From a checkpoint of a small sound classifier.
Model: 1.66M parameters, waveform 16khz input, arch convnext, norm layernorm.
Data: trained on single English command words and digits, spoken by a formant synthesiser in many voices, 78125 training examples, 24.3 epochs.
Rows from block 2 of a small sound classifier, named by matrix and row number. Rows with one number belong to one neuron. Each number is 500 + 50 x the weight over its row's rms, rounded and kept within 0 to 999. All counts start at 0. Numbers have three digits each. After the name is the row's rms in percent of the matrix's.
After each neuron's rows are labels from the 100 clips, of 14976, where the neuron reaches its highest value: "peak on" is the class under the peak. Only what is clearly more common there than usual is listed. The data: single English command words and digits, spoken by a formant synthesiser in many voices.
# fc1: MLP up (model.blocks.2.mlp.fc1.weight, 576x192), inputs 48-95
# fc2: MLP down (model.blocks.2.mlp.fc2.weight, 192x576, transposed), outputs 48-95

fc1.242 094:484467546459465486634514477535506587559514479503561492442472540591411494480484450565532512433583443428537523444492493453498404501549520428571547
fc2.242 102:450531616477549497531490445526490479529558530410584472530560548573482523480415458610440473522538408473430451433400467475451509549556539494619419
peak on: /p/

fc1.498 141:425370584459508414486550424580566436581568593496518504532488509555520490409547461518537499560386514426439479402413537572491598414483589459586519
fc2.498 158:530525459484485535546452409499505531555473547494417487439523545482486497517489478481590514475609450497440469523463518574488644594451484473490512
peak on: /h/

fc1.379 091:501553501528502509578443471484588514482431380524581481561515484438608432485502329613478506562638535424518559410592491622511509423574470499497502
fc2.379 103:426500602548510474547510586513491517514451487451513508467560516543612441488410469487530487535607543570465406528486583655573593512582461542509525
peak on: /p/

fc1.534 115:495424432530515509485412523499465560509534390538461520521512502545445608517447454500603524533454471547484456458475529498544540476456535445577395
fc2.534 115:438528534516450447557562542476527487470503477564591475499576579507503493487387480440468468551412542542495509596539505483516568480520508434428477
peak on: /t/

fc1.52 127:464429460440510505494404447486549476423527527469412523560401426544529460440603419556526487519470495534640488426541442455494456411523568476526484
fc2.52 140:404459491449456408471526397513523571522493463506528511435413472511477504517651498502485482401477511433553530446552587434552510541491540529448555
peak on: /tʃ/

fc1.72 120:420467510495515532504476525509460528439529466622578474495528484464461462649449441538532414553500511576534521502528511500553464471516526486547531
fc2.72 120:439483525481514543545488508492491498505513446513439524454545522525458471504485472531501525461557623518414561569419436484504579528569436513487543
peak on: /u/

fc1.47 164:471495547607483596567506458475435425557527523563528487514446432499482533488489461485545509504569500629556579558502455479477511522479530433437468
fc2.47 159:494491496515480577444462447454437388466463572454390603521557494527543499473513383551511503544594503472482482463524461507524528485562421557448522
peak on: silence

fc1.292 115:476461592461393519504433508530498405471443485523458518526482587656456569497441486427483478550478477517485491519494574415541595508527581456513452
fc2.292 128:426475527563482451501471505423436486501535570505572421515598457487520466487516522491616496456585490492538476478402496444524504461527530520507497
peak on: /k/

fc1.449 119:476514440463459459574566447528543521454536555501497513593444460543535533432491475573558463532543496530498463567589510440490521435555543510495533
fc2.449 130:447478443470464504565592421557568458524512552566476465478506508499494491557541485432517472398462415417552578534436484440494448593412496422394458
peak on: /t/

fc1.11 133:557518411584462482406453488526464667436569459558414463501507489410488597411416473572497487524559509417604587555558495464487474403543508480483523
fc2.11 125:428562443474458562526398528455541536505478569500436467530526547503504393528517400460466516509637514478462527511425506566478478513464547559436480
peak on: /oʊ/

fc1.64 080:471427490468507458503485432468474570549587483498568405473488541435469543520475430499514500533398528600445442581601491485562423471514561531546456
fc2.64 085:552550441484536564531579448451570428564454485468418521583536395466473510540570505508539464413496568557500488505566498495486431488487553506496506
peak on: /f/

fc1.270 078:575478503523435424467409547569507473428537445430426543564436459518519445567514462528553454494543450528535469469434432470536488456550464526484519
fc2.270 079:537547530502560572540513604443597461477451437568361530526512516423464471426493457460535568491512567533484527517516506537408475442542556471457420
peak on: silence

fc1.110 153:564506438440532408459636586497492518483585459491457520467496497505501519458492491502478469599465518432543535514478444533480610430540574437516487
fc2.110 129:602499478487496527524557525524467465523548541493491542540568518497449484509569494531464526524494554480504469506564486569439543452449519544486426
peak on: /oʊ/

fc1.428 077:415507447494451603485545506556482397526519421536542492576492572582438525401461448513572575464478567478458482491412574528511568487557546437407536
fc2.428 097:473450551582451436585512528586514509535440505558550464588494487579483430430541547471502515492508462422536576441487449405537497502670520454547486
peak on: /oʊ/

fc1.404 064:512519443465468553501548561496431557563477566537590488524396473526461428417418437553578486577422552453497457513527555476540495480562556413554620
fc2.404 065:536419406525489454536464514426547505535524496478523492516521383492507549583499545499427493519460524580547554439532456515520522507440600494509506
peak on: /oʊ/; /ɝ/

fc1.530 078:466455602574475536525429546533432463442484421525486489505513400454480489493615428547605542551485469531504546590448564488454442499592583550413519
fc2.530 080:570555538457516512511527444530552504490414463528455566480527542486445430478501579511528521602491481490475528505431443478546477414527538462509493
peak on: silence

fc1.243 110:477477391569534391441536506568533443487609535550487429598533531565460460427447453537545466486528457537496510508531523459559470480526485521498463
fc2.243 124:508488470470448494474540491495564399518540537582477414415511492596471531477546568501507484577521528450473495502511495430452563444473548546494487
peak on: /t/

fc1.575 085:543499498464435455573499495522468564563504413470503434479598491551436536461573463478524536510453444501409492563566493588506530507529531490425541
fc2.575 098:537495585534494542519596471495452489489510456520589443472426494525488473482624458520560491495456516476511463471573474398497521450450470478506489
peak on: /tʃ/

fc1.296 139:625447471470435546556477525566493438458507469394473503505482499502485432525422466454535453468478505444470538561572487499526496482480520492467437
fc2.296 142:474565451537495479462651470504457637523476489447473517545506443472505541488544518525439446584540467460562412506591567516551540516552501480528536
peak on: /tʃ/

fc1.505 116:563588535559457520399553527513542486521530473511425556524583497472559645539566521514595506517505530530396461509526517509502446547480529563539523
fc2.505 120:527451546526459547534543446553423465489393438460387477496557436492551549482451492444501547542470458538507463382436477417506505420461518452464410
peak on: /l/

fc1.435 085:427529477502460530513397527530533473572485552547512494604485572536552495577466478608516401528521505502504448502545513589529491440483551452466469
fc2.435 100:504487551509522528601568480456459518416452445411510446536513419493398526489430514442554503477495539482429517517549476468432533478467521516422487
peak on: silence

fc1.413 120:457437485525512516416415480567493417476460525567629537517482506568519471551388444506443512525552476386519437481564600414529498479528542488447513
fc2.413 136:583552490486541485473451520516482503475507540519500444432588520534458417491380510468488515443539570489512364568392431559577488551540419569537490
peak on: /ɝ/

fc1.482 067:477525497537511415546462487465536520600572430530483470502549386545544526528490475550571495589501455538485436529516508450569492541522495473470529
fc2.482 072:461471485546498587433496451473544412539577594522491579507522471459571488486495473557505461429463567440512500466602552503531494581658604492480569
peak on: silence

fc1.531 125:429510358521540453536514415532504521464439475534519465513510457582472541576549490530389478510493402472438551529484509591470528403461501495589499
fc2.531 161:459479486497433513428462477452552524467477543466496465536529462536549479476472481520544433560522446491522426529539444488495564457343559482512446
peak on: silence

fc1.323 115:622467509534518566479531523485500387420533448541454404504355413541402494468545563481578485546390451538530505517455564545452447524554556544508497
fc2.323 102:478531501538525487550547559516413557564435511537483521556509527449458551550515582531563451507416507542484544511445475380423468486447540414443439
peak on: /tʃ/

fc1.385 140:509465476480554449452496554492490497533540532615427535460399501553505512503473463548554539486602511467461503508541527482481545462559502432459555
fc2.385 147:504550558686523442559479450535464493550483535530476430510526446556495550536462497541476513551525486552501516519522517484508460410494447522545466
peak on: /oʊ/

fc1.39 119:435430485483469660527469454465530625473405496485514475516517528541470437628404420592459494506574520502508559524540497487528499473500585522549563
fc2.39 111:460490517481493480498440468496487518527493444511527475477494528458484402544546471497489486494558538501535436580462532467550569507472444505459474
peak on: /u/

fc1.361 143:594476559505512504553544442601515506530532431473462496491411458609468440425560458611484600595526533539564490575505506508452503518537545449437496
fc2.361 140:479522455498585519514442540532507432421520434528590524578521541538439487476494578467533507638536408421359444418501530514444465449475492553496446
peak on: /p/

fc1.489 117:451393529529497433567516528496516517577522524580404502527499593577434492558510533487479508425552470455495469464524529532515374466498558506571461
fc2.489 109:502535393465508544514570466461541521466499467539427442463505452464514492595453509445477560577529491524514537477419468491498462623545504518479355
peak on: /s/

fc1.508 078:539472458498496448516471580483474473484495502594466438498610538548552479495486398564555546425427496505593517491471605556499557427572564417547473
fc2.508 082:528514504515465562538467542447491402495515443469538410567456501539518551491561473569511478492585509503542482476449446548552518516635430472572506
peak on: silence

fc1.499 092:559510499501491473459500517489575456518549418542412481538475489458549577497505483571575511542569432489468449455593598485499487423496565485455483
fc2.499 099:499490596490498537443488459473480503531500513558489500481563457484535463491522434504481511433515441604479530456458502428527497448497472457522473
peak on: /n/

fc1.569 133:576535527461465504542426491516536597543522447607521441455553444554451504471600488576502529596506527505420460492510493512498465570505487476695509
fc2.569 124:549517497524509421381469529485546455493520533515498447463464510480500485506510502537493514470519518490581485505500523596527553534636467534462473
peak on: /f/; /s/

fc1.19 133:424470502486453591521415525469523544444463477523538450485479489516511493684396490540488452518527562480506524554466561500502466435456531510480440
fc2.19 120:431519403451546574441376527595460552573540550449442444484517526563484405429516417536520527429599534481535547529501460528492534473497465533494492
peak on: /oʊ/

fc1.509 132:523541479448429427454416438457437453492530530561494494488523473507431513536543428522493513474478598522454480464475430588522592551430573462558559
fc2.509 116:528563513573418403475508503463521519498651536473438464466474486416533476550562521493535474509533406480536466524515486492467543517504477539425400
peak on: /f/

fc1.333 101:493454513451564513413596538538539454551508507482562440479547510445513461521465511514541485532477577483478516472420483508509600471553537493550473
fc2.333 101:528517457498500514510503553465481387538505475506534484579563510500443438541476507577515497448490557509420475402506523543456476535519533444578493
peak on: silence

fc1.433 123:462492396513473445468559448460532448567478495531384475532569527499534575513512498542503457435526449480589458504535547532507493421533489470686515
fc2.433 134:519483582509509446472531542515544503505515561542537490491518513481521541434561478474499514510447441490507461549438458500509512489501480474474507
peak on: /n/

fc1.572 023:470464447460388463513549525474476521505476542540490502595430513510432577507485442552543544496491474512463434490558484498507502501530506407584501
fc2.572 025:569492449474449599427514497500564430577503472494417452512547501480471477550551536571493469510546504446521503575475525566509468589400497487426550
peak on: silence

fc1.438 177:503569480503542411521536447521497441486517496572508478507460437534490481511502475545478529411508425479470499469605495402526536425467515474289489
fc2.438 177:539503434430515468443530509538505544492471462518514492527497428531587526478562501483530520322497475564499385487527502477465520498570527460430449
peak on: silence

fc1.310 136:426471493509552606542506382577458603555504467473484552460537505589478471490400489479495460418557469527422579367489565517510515467608512516539566
fc2.310 116:435481482578495548480488443463471454467409503521456532457537475420524544465465458533423591479454393479509471442470502570463536428468498531551492
peak on: /p/

fc1.53 098:588536526422490470534519504497527497474514505484481484453461588512392534592537472462534558521566538562422563485492484580408420463515525483485574
fc2.53 087:392513534562451505431500522421547551376552428514524466457565513548513517521547431388422471460485538508443428475503600547476437431461487476471478
peak on: /ɝ/

fc1.290 068:516547446525582457431469516543558523547552578576585546516435506525508559516512497554529508421524529483446483431510487654490526495486484494525483
fc2.290 075:503502445436566428564477568561543498498497541514480522523626478488451503602419460521495434485535476514568468525502460488451463530424546501521490
peak on: /t/; /k/

fc1.277 037:423481459443565581436519470565466405534606556505555467582494503555586520560555364487458545489464448452523475488430479533443481541432501474502534
fc2.277 036:512576580526460476436492515514508475495537498515416506577521474466513514573542459519521515583559489472488538546523532504550580526480494536492487
peak on: /tʃ/; /h/

fc1.61 014:477489479510497475517431371526465508479568511477433510536495502585529482470567486465599474635520547393532499469494580498444530448558499460482583
fc2.61 015:511481564506498388458553508461510569455531507515470480590549440491506489539519490504541497544444451561643500439474506554488519401521605547548528
peak on: silence

fc1.462 100:491436504427570596504456443523530544511441422558506482519474525503454621435603497444571554417430483553468443537496443434470581481577537460512590
fc2.462 101:519467556546473495537515489552479536541521530525491498469551525522504507510562499522450520527471529504483534439550469475532487456432452548574520
peak on: /oʊ/

fc1.92 099:568515511552486512657462493488453381408568400392478453523501487578503565458542467544537552523451576441612442450535500553530513408564507447488544
fc2.92 101:452457375427492483534549417488503586506486444548534533475528483485567484488504467432526480533636514539456587544503512564447467473546485491445413
peak on: /s/

fc1.326 130:465530497489515485565569499605452469463534450563499509560502597635457493497524482488482521457533517525514483476471540513555516463414544518459485
fc2.326 134:489497465528482533587474487513431484453475485575496530531493497508596522474513509514544512523438529439517595535414463487482464540583603495536481
peak on: /s/

fc1.563 075:530482487504436443531528505521445396378551424528542487571456477606511458398438481512546537530486427393482520532494514621547497559566550494672503
fc2.563 076:528425440542501492493547522593620458551503532572435562568511587467485542623591499463614520489510438622511481513583476533507512427580525518494484
peak on: /s/

fc1.446 139:506568446505510442529522468502469487492612546537442461578442557481455491388547527469527528484410529527579495495546573464472468480570526458546534
fc2.446 137:473612604457558571538470511527455593493512431454451526602537639582490476539479493517541498456534449510505501519503503551502539515622523492492479
peak on: /p/

fc1.547 098:375474414488499513529443502474465503527506537585499550495556488552468464536441482567536512526478550448461538559583531482438606481586589441500462
fc2.547 097:453490499558504537552553550476461491569477466448521468489533517535486480526551463534521484512561535573593489529375456460494471523446496506446459
peak on: /oʊ/

fc1.6 141:497524617449427517537521474445549585514514423500546488511501472505512559453463491488497495475518496480552454517529446497501513573565514546429511
fc2.6 124:421511623475432545553409522504461525520463530454508462516539453431501429524434528490424460504504508520407494504502474555486424511597498473478609
peak on: /f/

fc1.341 141:538483447464527493544421581486507495526564502599487548508469496489558484418474417512496481528540462443402457591401561502550493457478433466596495
fc2.341 140:548424545557475491395509613479498442519483471534437574536512467564488523488397516557517538576578530517582500542471523552442491474443561466536502
peak on: /ɝ/

fc1.260 108:482475454396516452485504463501478472505543462445502582487496499588408490590620524437543467494494449475536467539513584455499575461592470544464555
fc2.260 107:618508506528511512465458566500516531509516591498545557578541534473487555577472498542476469503458477527452423536485499512490570501569481504508574
peak on: /oʊ/

fc1.258 097:488452488460467558551476498550543463482468404516535543523444482475445546514491466552536455409535535521516496570480440551451478493600540513553598
fc2.258 086:478518485544519389605454525506479501456528496549534513424458500553467452514474454530562520425493538496552519462497492548547515478492488537596564
peak on: /oʊ/

fc1.30 117:453400415495510528491587537521451475441565561600447440530441429498593437554450504558504566601515492500476460535457483538519544473576538474482516
fc2.30 108:500544508575491551516491438442506506513471429541549450482432563520462561508562477503558442463465485611549483502499443514479445533483610476648510
peak on: silence

fc1.4 113:456553558411480546585452509500432526432436472510485537559428491521511505447492509615462456580488524414571481569640537495507491620606448446458452
fc2.4 106:493412499493426430471536549549569469463483486515515527537515419520518430519427504481430581478550525517494495426494528573563517508630422505495632
peak on: /p/

fc1.369 123:491471468382573436477523510484534500495512443254549588559487511572435537525539502504560507616515456498465425473556446496453514501569540469503583
fc2.369 121:485456496504569522481518535576444512515555490474473607464509505460598437475449465489471520453443448470479578544465530502478469503453457468454535
peak on: /oʊ/

fc1.388 103:461600373572479515488502410522541469446575471562482490483496529531550508533516448416449549519439522576628525427462478442528501489486491449537529
fc2.388 093:447587413381502442490456540469546527502423523515537423354454436516447485555483504462512467413470380516417510455465623498470505544474558539549534
peak on: /oʊ/

fc1.457 112:497426438491506537628497465573503455446518522481521579542576575543496476463603511440577498468584515481577553454577487464557499494426562573493478
fc2.457 099:490496507508499475345520538488465589530479571503476450441518508474525529449449507564515487534536572477489361510474523502528592489504420513460507
peak on: /tʃ/

fc1.407 126:432458579579505472530527484523499408608446535512451460493522577523554526477505510492496573496486535529493444570499632457485399430483621541420520
fc2.407 126:484472514557501537508500525493472632513506480446493522492519432449557520469507455485473520448568501495519433461567507451518585560511490520481513
peak on: silence

fc1.49 106:466508439448449569538575582537575511495482399482441397475444520561523516500441498493517419457461530525413514530519491417508455518467485504422574
fc2.49 107:531515556431423542477567531412500483513544400465488484531517523500546486523446491405499449591513517478473516559565429573588509435579514487559603
peak on: /p/

fc1.458 122:408541531493457466476458428472588583464565456470561470563549486445540612437359506519551407491375515469477496456640460535513441559547518503371489
fc2.458 118:461484532534419465513619534537448458496455524432495458552476461440486453530415535492506520478459526592388487462463501543471438439567478556529453
peak on: /k/